{"vocab_size": 28, "encoder_bias": "all", "encoder_moe": "top_k", "encoder_moe_every": 2, "encoder_layers": 16, "decoder_layers": 7, "decoder_fused_qkv": true, "decoder_tie_embeddings": false, "residual_init": "zero_last", "nesterov": true, "orthogonalizer": "newton_schulz_5", "lr_schedule": "cosine"}
Rows from block 9 of the audio encoder of a small encoder-decoder audio transcriber, named by matrix and row number. Rows with one number within an expert belong to one neuron, the router's apart. Each number is 128 + 32 x the weight over its row's rms, rounded and kept within 0 to 255. All counts start at 0.
Before each expert's rows are labels from the 100 clips, of 14976, where the router gives the expert most weight on average: "peak on" is the class under the peak; "top examples" is what is common among them. Only what is clearly more common there than usual is listed. The data: single English command words and digits, spoken by a formant synthesiser in many voices.
# router: router (encoder.blocks.9.mlp.router.weight, 4x160, trained with AdamW), inputs 0-79
# up: expert up (encoder.blocks.9.mlp.up, 4x32x160), inputs 0-79
# down: expert down (encoder.blocks.9.mlp.down, 4x160x32, transposed), outputs 0-79

# expert 0
peak on: /i/
top examples: /ɹ/; /i/; /θ/; word: three
router.0 [ 94 130 185 151 117 152 121 204 108  99 113 114 126  72 132 176 163  96 113  95 135 141 179 131 106 139 137 106 113  90 123 169 116 134  99 140 209 105 203 145 123  23 165 180 144  84  97  62 101 104 137 118 121  83  88 130  91 176 138 144 130 211 134 107 158  92 120 115 145 134 118 138 146 155 131 157 161 157  85 130]
up.26 [100 157  99 145 122 116 176 127 127  82 130  87 176 169 132 173 119  97 166 142 122  83  88  42 128  64 132 109  96  96  99 115  97 100 186 115  86 150 154 132 119 175 140  69  72 101 162 166 176 150  96 120 140 175 125  99  75  77 145 178 163 110 136 152 129 149 194  72 129 157 141 133 138  82 139  99 114 106 130 170]
down.26 [127  94 142 160 125 145  97 134 146 131  78 202 121  84 110  45 135 126  46 143  70 119 156 135 135 188 106 118 115 109 127 141  89  81 126  73 141  81  90 161  92 113 188 169 143 106 170 109 163 147 141 130 141 112 167 102  84 144 145  95 146 138 150 115 126 149 166 138 127 129 146  93 103 175 117 188 107 189 150  96]
up.27 [125 179 118  99  98 171 161 121 165  73 171  91 105 132 138 133 140  63 135 188 178 119 162 136 117  90  86 155 150 150 110 118 102 113 151  94 123 134 166 123 130 103 126  82 112 166 170 124 170  96 116 135 192 174 148  57 128 104  66 112 156 145 148 110  74 123 116 168 140 127  88 144 127 134 185  91 168 130 122  97]
down.27 [126 140 106 121 120 127 172  95  38 148 181 137 108  92 146 149 103 151 125 115 154 106  53  57 104 105 146  95 107 121 118  91 160  70 104 172 109 152 135 151 131 177 137 165 145 116 160 120 161 122 162 111 101  93 112 128 118 151 150 142 173 110 162 156 125  92 139 165 156 136 122 107  60 126 156 145 132  93 168 103]
up.28 [139 134 170 158 164 166 129 117 138  99 135 118 173 166  97  92  61  93 171 165 101 121 158 136 121  92  98 143 119 105 154  94 121 132 198 127  67 169 148  71 203 163  92 156  67 106 103 189 159  98 141 116 169 100 114 134 117 109 136 152 131 141 136 144 163 165 145  79 200 180  66 109 139 131 169 111 146  87 129 136]
down.28 [ 98 106 123 226 133 104 148 138 169 149 142 120  92 136 133 161 145 142  42 111 146 159 105 138 163 129 124 160 201 134 165  89 100 129  95 134 154 128  99 129 127 152 127  44 170 171 102 146 156 134 101 169 110  77 171 120 137  97 163 122  94 155 175  88 144 118 139 140 146 103 106 134 213 119 117 172 114 139 145 168]
up.29 [112 161 122  98  77 181 182  98 181 123 151 171 143 132 143 115 119  91 175 145 125 106  94 169 145 158 150 157 112 170 124 165  78 140 169 109  84 110 138  76 151  87 144 126  97 126 121 195 145 130 107 113 128 135 213 185 110 162 151  98 134 170 143 135 146 154 112 147 154 166 137 123 110 106 123 166  99 128 147 137]
down.29 [162 129 160 157 159 101 129 114 144 109 171 141  97 161  79 139  79 142 150 115 122 205  98 123 132 170 107 142 156 104 160 142 157 126 133 148 122 108  55 217  86 172  44  47 173 125 147 197 138 178 160 160 124 119 167 122  88 129 149 141 109 108 132 153 169 131 180 146 110  41 165 115 146 109  96  98 127 151 120 133]
up.30 [115 137 127 124 109 144 114 125 135 128 172 143 141 134 113 117 116 107 100 175 113 140 168 140 143   0 111 108  78 103 183 129 108 104 154 100  98 165 116 101  74 172 135 163  91 150 139 155 162 126 175 158 172  49 155 130  99  78 103 118 118  96 134 179 121 143 121  93 100 144 126 125 120 115 101 109 168  98 162 150]
down.30 [108 110 178 144  85 140 151 177 129 105 184 170 180 123 148 140  83 178 160 142 119 146 115 161 129 132  96 100 130 137  99  74 159 128 136 155 171 152 163 121 129 115 109  81 140 106 143 106  91 150 108 164 119  72 166  59 108 116 121 144  84 170 114 146 162 186 169  75 150 116 146 103  81 145 186 143 142  77 179  84]
up.31 [ 57 132 139 107 157 141 102  88 135 116 155 172  88 132 158 138 154  96 129  99 140 126 144 101 123 107  88 135 142 130 148 117 119 149 173 153  36 137 118  59 148 137 158 100 125 178 152 142 143 152 137 106 101 167 126 118 123 118 138 151  72  94 194 111 119 117 129 149 123 192 167 136 159 126 132  98 103  39 140 113]
down.31 [156 163 161  86 124 152 143 104 119  60 137 155 176 127 120 150 159 120 188 168 116  69 138 159 126 121 121 153 141 161  80 137 136 171 106 133 158 197 134  95 174  89 165 167 126 157 172 111 161 135 169 172  94 102 100 112 149  83 118 122 124  98 141 122 123 184  74 140 197 147 152 116 124 141 131 145  54 172  64 106]

# expert 3
peak on: /eɪ/
top examples: /eɪ/; /dʒ/; /tʃ/; /n/
router.3 [140 126 161 162 216 151 132 177 103 177 132 150 119 117 124 116 149 133 123 137 130 117 193 152 143  62 158 114 150 158 178  97 106 133 106  97 209 144 101 186 114 122 122 163 152 125 106 109 128 158 123 135 116 113 119 117 152 165  49 120 117 211 109 156 162 135 119 152 100  77 106 130  88 160 112 200 141 211 127  97]
up.26 [120  92 145 147 123 114 102  87 131 152 162  92 112 127 160 170 125 120 207 111 101  93 108  84 115  92 127 137  89 156 128 152 140  75 157 114 105 173 103 100 125 119 144 158 113 143 160 125 122 142 131  79 178 171 140 136 140  92  88 181  99 118 121  79  67 106 148  72 176 143 148 172 124  98 164 104 135  58 154 133]
down.26 [ 95 131 135 146 109 129 124  77 131 140 139 122  22 117 116 144  77 133  99 168  81 112 133 132 144 151 100 147 111 111 135 113  93  76 186  96 160 115 173 157 179 141 116 200 167 147  87 183 105 121 132 133 105 183 144 115 120 128 188 120 155 129 121  95 103 174  96 150 137 104 150 165  56 146 152  45 125 135 101  84]
up.27 [141 162 146 173 120 105 118 133 169 100 126  99 104 138 104 112 157 139 170 146 105 110 155 110 105 139 120  95 105 119 138 178  95 138 186 113  44 170 133  26 165 117 130 163  97 140 135 159 147 175 122  88 146 114 162 108 124  38  85 134  95  85 132 166 131  93 134  76 182 123 139 135 159 119 120 147  95  82 103 137]
down.27 [116 121 179 142 135 106 127 114 146 192 127  92  81 129 153 153 126 174  59 105  61 140 122  90  99 237  95 107  93 125 128 136 132  86 164 140 163 119  91 162  40  77  99 175  90 115 130 122 104 109 155 109  90 101 112  87 107 122 120 115 188 159  93 143 120 121 158 119 147 198 142  96 163 143 118 143  99 100 167 158]
up.28 [125 128 105 159  70 147  85 101 128  61 149 123  89 138 169 120 160 157 108 122 148 117 150 111 123  98 145  90 119 167 116 142 109 127 117 133  57 114 108  98 171  81 136 111 115 167 136 106 201 142 182 107 148 138 182 120  98 128 103  86 144  94 141 144 150  90 116 142 158 157 133 171 149 112 141 101 106  62 149  85]
down.28 [161 172 144 157 153 167 170 165 135  98 124 184 111 124 123 138 132 131 128 132 193 135 164 157 125 178  99 119 181  71 118 130 124 159 115 106 186 142  99 139 125  37 168 122 114  81 131 131  88  87  91 145 129 129  53 125  96 122 159 125 153  79 108  91 175 166 111 145 122 136 125  98 120 120 141 191 130 164 159 110]
up.29 [169 140  61 186  78  75 157 172 173  70 157 135 127  80 160 140 140 141 119 104 146 144 144 108 170  78 142 151 101 119 154 182 166 139 138  99  78 155 115  59  95 130 128 109 148 190 157 162 157 129 149  63 107 182 109 157 148 102  82 125 120  89 120 140 167 115 168 141 172 135  96 112 181 158 162  90 126  99 113 124]
down.29 [ 84  62 136  99 161 148 172 152  99 120  93 137  65 110 141  93 135 156 114 206 103 100 129 110  97 123 172 120 157 167 135  96 112 125  80 128 102 109 216 151 147 161 130 105 117 143 160  70 140 121 124 141 145 204  71 125 118  95  73  84 150 145  43 124  92  93  69 109 111  88 155 136 103  81 126 100 160 125 105 133]
up.30 [197 220 109 173 128 156 195 144  98 151 124 148  89 129 114 194 155 131 109  83 109 105 166  94 111  92  94 175 175 127 124 170 118  76 116 113  88 163  88 131  98 157 104 167 132 142 162 152 138 137 135 100 147 189 145 141  81 170 115 151 153  68  97 173 125 132 112 129 178 201 103 120 158  95 133 152 111  93 154 135]
down.30 [110 116 122 117 140 162 127 109  85 135 112  14  98 158 137  74  99 136 153 155 154  67  83 127 143 185 106 174 119  78 151 112 103  78 142 121 119 100 202 175 102 151 102 159  70 149 128  93 124 153 144 182 108 171 107 105 103 161 126 113 155 126  83 151 123  98 141 118 143 159 110 113 130 160 127  80 146 128  90 189]
up.31 [120 118 111 176 109 139 114 114 184 133 140  85 121 104 143 134 176 107 158 108 107 130 120 103  90  99 110 112 112 117 144 121 132 117 125 178  81 155  87 112  72 174 142  75 133 154 127 152 164 163 161  81 147 176 121 113 101  81  93 146 114  89 145  86 157 138 145 150  94 148 126 150 190 119 186 137 133  81 105  95]
down.31 [185 132 173 133 139 108 119 184 119 132 100  50  96 155 124 131 157 104  59 113  73 166 128 156 142 109 158 140 122 161  91  74 128 133 156  62  94  83 190 101 165 192 107 186 110 134 144 133 171 130 103 166 210 126 166 159 191 161 132 156 119 106  90  81 130 176 169 111 135 119 110 143 144 167  83 112 147  99 167 152]

# expert 1
peak on: /aɪ/
top examples: /m/; word: timer; /b/; word: back
router.1 [ 96 131 154 147 168 161  68 141 147 147 104 135 163 100 133 165 146 184  79 133  94  90 130 169 199 137 179 145 138 179 146  96 102 129 131 144 132 138 154 178 186 192  97 167 125 140 100  29 138  97 130 171 151 122 112  82 185 131 103 112 141 177 149 147 114 148  82 100 127  36  80 103  79 124 143 180 158 184 138 166]
up.26 [146 146 168 212  63 169 125  82 143  97 120 121  76 146 135 162 121  85 143 123 103 147 135  77 118  87 156 103 134  82 105 126  70  65 127 161 153 111  97  61 150 115 160 105  78 128 140 130 183 162 131  98 128 152 142 122 130  69 120 104 162 125 109 113 126  95 134 147 144 186 101 181 151  98 114 148 130  70 155 107]
down.26 [132 101 186  61 173 141 182 151 112  97 204 170 170 137 109 128 144 135  78 152 211 105 144 145 158 169 152 124 109 146 164 155 142 175 149 152 105 129 149 133 106  92  91 111 153  87  78 116  89 113  96 101 114 169 106 115 129 200 136  90 135 129  75 118 142 151 152 137 115 163 109 150  70 126 123  70 145 166 107 144]
up.27 [131  55  99 130  78 165 130 121 122 119 124 180  94 161 128 135 100 112 152 136 111 179  93 100 143 108 163 154 151  99 157 149 122  10 101 160 153 198 106 108 125  81  81  94 131 117 139 195 140 143 135  94  93 144 124 129 117 136 141 156 110 176 139  84 114 102 133  77  95 162  38 164 122 123 142 111 153 105 123 140]
down.27 [168 171 101  40 142 118 165 152 126 152 142  86 167 127  95 114 173 130 166 121 136  74 139 143 145 111  71  77 132  94 130 166 138 149 108 149 100 105 123 126  71 110  70 112 114 155  87  84  69 112  68 121 192 138 114  90 115  82  56 119 117 116 178 129 157 155  83 110 132  90 130 198 163 148 152 147 143  79 118  92]
up.28 [ 82 190 116 155  40 155 120 146 119 115 109 137  46 103 132 141 177 147 114 161 122 145 132  99 177 118 122 107  97 170 137 173 137 123 162 109 105  98 121 137  81 123 119 109 146 172 130 135 172 140 144 122 164 146 147 153 174 136 104 143 101 105 187 162 142 106  68 106  91 178 117 114 125  94 133  73 132 143 140 166]
down.28 [143 167 152 151 126 129 119 149  96 119 106 153 122 119 134 143 144 151 124 121 148 125 121 123  86 108 122 124  67 107 123 113 123 113  92 130 127 109 108  87 117 246 128 105 156 173 201 116 120  88 102 200 174 186 115 163 127 161 120  91  89 194 147 116 166 154 144  59 115 152 137 110 166 136 135 217 108  75 136 147]
up.29 [157 101 128 122 130 148 148 119 156 131 203  76 151 159 119 128 143 145 103 145 104 113 119  86 127  75 205 142  65 102 179 121 119  89 148 185 117 146  94 102 149  88 164  61 113 112 131 174 139 161 180  97 166 178 136 122 147  90 125 170 113 108 110 125  98 110 222  87 172 202  91  55 198 124 156  86  88  89  97 128]
down.29 [147 106  91 172 149 112 159 100 117 117  83 143 111 101 104 103 144 124 201 120 137  64 132 172 166 170  99 121 185 160 154 136 107 116 188 149 101 166 154 153  94 107 107 155 100 126 147 137 163 119 100 147 185 123 173 137 166 109 107 132 221 124 143 179 117 129  92 124  90 139 143 159 121 166  81 172 110 109 152 157]
up.30 [105 137  99 141 139 114 190  79 121  63 177 137 124  87 107 142 127 134 144 128 138 119 165  73 140  92 105 172  94 146 121 148  80 133 212 121  79 122  83  94  85 173 148  78  80 108 156 127 169 142 170 103 115 133 150 186 134  88 142 128  90  98 111 147 166 153 117  99 164 175  98 107 164 119 127 119 159  58 166 191]
down.30 [159 135 103 112  98 109 108 125  47 171 140 125 124 153 153 181 106 138 181  79 177 140 154 134 133 130  87 128 130 132 131 143 107  85 119 175 118 106 166 117 116 116 162 185  88 104 187 161 146  92 130  98 130 198 145  76 125 118 124 128 126  95 123 134 123  99 150 102 147 127 209 111 100 121 147 156 118 113  78 136]
up.31 [153  98 128 141  99 176 140 123 140 110 125 153 100 159 141 148 107 146 131 130 164  81 117 105 162 149 121 138 124 156 135  62 119 117 155  73  65 130 151  95 123 137 100 117  89 107 114 171 160 162  68 105  87 169 120 111 159  91 123 134 132  68 124 182 164 148 204 146 113 124 126 150 115 138  68  94 128 105 148 155]
down.31 [157 114 130 150 141 132 109 135  85 157 145  71 106 140 133 114 134  87 129 124 165  92 107 122 144 119 141  76 153 175 147 119 116 174  62 163  93 147 184 108 170 111 149  59  88 136 192 118 115 150 143 112 142 147 151 134 111 100 130 126 116 120 139 204 141 100 152  74 128 151 111 117 169 141 192 146  95  92 116 135]

# expert 2
peak on: /u/
top examples: /u/; /t/; word: two
router.2 [ 60 144 170 166 103 127 163 203 119 211 149 132 153  87 113 187 144 117 147  95 128 163 152 156 150 171 114 154 117  53 113 126  80 118  68 181 166 104 119 196 185 109 103 153 135 111 134 101 137 109 155  90 141 131 166 100 156 139 138 112 131 224 136  76 129  70 132 158  96  67 132 140 132 163 132 120 165 135 170 126]
up.26 [160 165  62 169 134 118  83 156  78 125 117  78 124 161 129 117 152 163 141 167 106  74 138 119 148  79 116 104 151 124 106 115  64 153  94  96  78 127 172 139  79  98 127 177 175 155 176 153 160 144 103  92 148 152  79 179  95 121 141 139 100 146 180 124 167 129  73 107 119 141 169 129 140  87 114  92 100  98 117  97]
down.26 [153  89 119  92 129 102 145 108 122 155 115 174  73 115 124 132 104 107  68  91 213 219 137 171 161 144  68 134 120  99 105 134 114 172  82  86 121 128 126 111 151 107 120 100  93 126  70 100  99 104  90 123 181 109 172  78  90 122 126 118 191 158 141 133 117 145 130 178 113 112 105  96 203  86 130 220  85 149  98 115]
up.27 [100 107 146 173 156 149 171 137 111  80 128 117 140 172  79 152 135 116 145 148 150 135 145 173 119 135 110 138 128 132 107 165  87 106 142  90   2 117 196 121 117  84 119 137  66 120 139 153 196 128 137 155 135 134 148 107  66 127 166 144 137  60 144 157 161  52 153 101 137 144 141 128 183 164 168 151 112 117 129 100]
down.27 [107 132 157  96 187 105 192 112  92 143 146 126 174 134 133  85 139 108 115 107 102 137  62  32 170  80 171  98 141  70 108 114 151 179 123 154 163 136 138  95 158 115 122 150 129  88  87  34  63 177 125 103 187 130 122 139 169 118  59 190  83 148 164 151 151  85 223 162 123 160 139 131  79 134 104 146 149  84  73 139]
up.28 [ 85 146  99 162 128 149 152 123 140  94  86 141 100 140  85 162 110 114 102 110 138 169  86 100 112 113 158 124  98 127 137 147 131  72 143  94 117 135  90 131 207 111 139  70  62 116 196 131 151 171 152 124 189 171 170 136 129  97 116 144 170 104 143 201 120 116 156 116 128 167 131 146 150 126 121  54 133 145  74 201]
down.28 [ 71 122 144 154 134 124 145 108 135 230 103 116 124  89  69 115  90 144  85 136 156 131 151 120 138 114 134 170 103  92 117 145  98 188 144  93 113 119 222  83 143 156 111 177 125 117 183 130  88 115 144  92 136 126 120 120 106 175 127 189 145 120 111 117 113 148 142 156 152  74 140 177 138 177 152  90 120 110  74 127]
up.29 [152 140 140 103  70 147  87 105 147  89 145 114 122 176 175  98 129  97 158  78 191 137 171  68 144  86 117 165 154  86 136 145 138 123 198  52 106 172 213 162 196 133 158  93  86 148 153 157 120 129 132 122 130 159 160  99 131 174 150 125 150  76 109  79 143 117 112  52 147 148 111 143 118  92 134 128 131 158  91 148]
down.29 [ 82 140 106  97 161  93 101 111 108 129 112 153  75 164  46 161 140 122 149  97  30 143 138 118 168 111 172 124 117 127 155 132 129 185 135 134  78 174  89 101 176 129  85 118 189 100 124 149 124  74 162 128  95 128  99 118 115 155 114  91  92 199  95 123 135 149 127 141 134 119 141  90 168 129 145 113 151 166 214 202]
up.30 [149  84 145 201 140 112 117 118 146  72 174 105 151  94 124 139 158 114 138 116 138  92 127  91 120 136 124 126 124 186 155 102  60 120 128 122  76 189  70  95 118  97 138  72  68 151 116 146 164 121 108 136 144 144 137 126 132  98 161 142  68  91 145 147 192 104 156 117 148 116 127 132 173  74  90 128  90 105 177 196]
down.30 [ 75 101 158 163  96 128 131 136 133  95 100 126 145  99 119 126  84 137 122 126  96  42 122 129 130 122  19  96  94 150 164 180 167  15 110  70 199 172 132 123  92  88  84 189 171 117  81 101 162 155 108 107 137 133 119 101 135  87 113 134 144 186 139 144 119 126 141 183 166 103 101 117 143 155 128 127 134 181 166 126]
up.31 [ 97  89 143 116 120 107 100 105 185 153 117 141 139 118 186 101 178  69 144 138  94 149 123 149 117  84 106  99 128 155 125 180  96 187 148  79  89 147 109 119 160  79 140 106 123 152 167 179 170 130 125 114 132 110 130 137 118 130 118 138 157 128 118 135 136 130 166 192 127 215 117 116 124 129 157 127 169  85 224 100]
down.31 [118 115 157  81 101 119 116 121 144 130 107 128 108 199  72 102  98 107  88 105 115  87 127  97 177 128  83 178 113 197 191  66 129 101 125 120 141  88  98 112 165  95  70 127 149 142 156 147 145 153 165 164 130 122 103 209 207 173 115 128 143 122 161 116 120 140 108  79 144 129 143 119 162 187 116 155 137 176 130 161]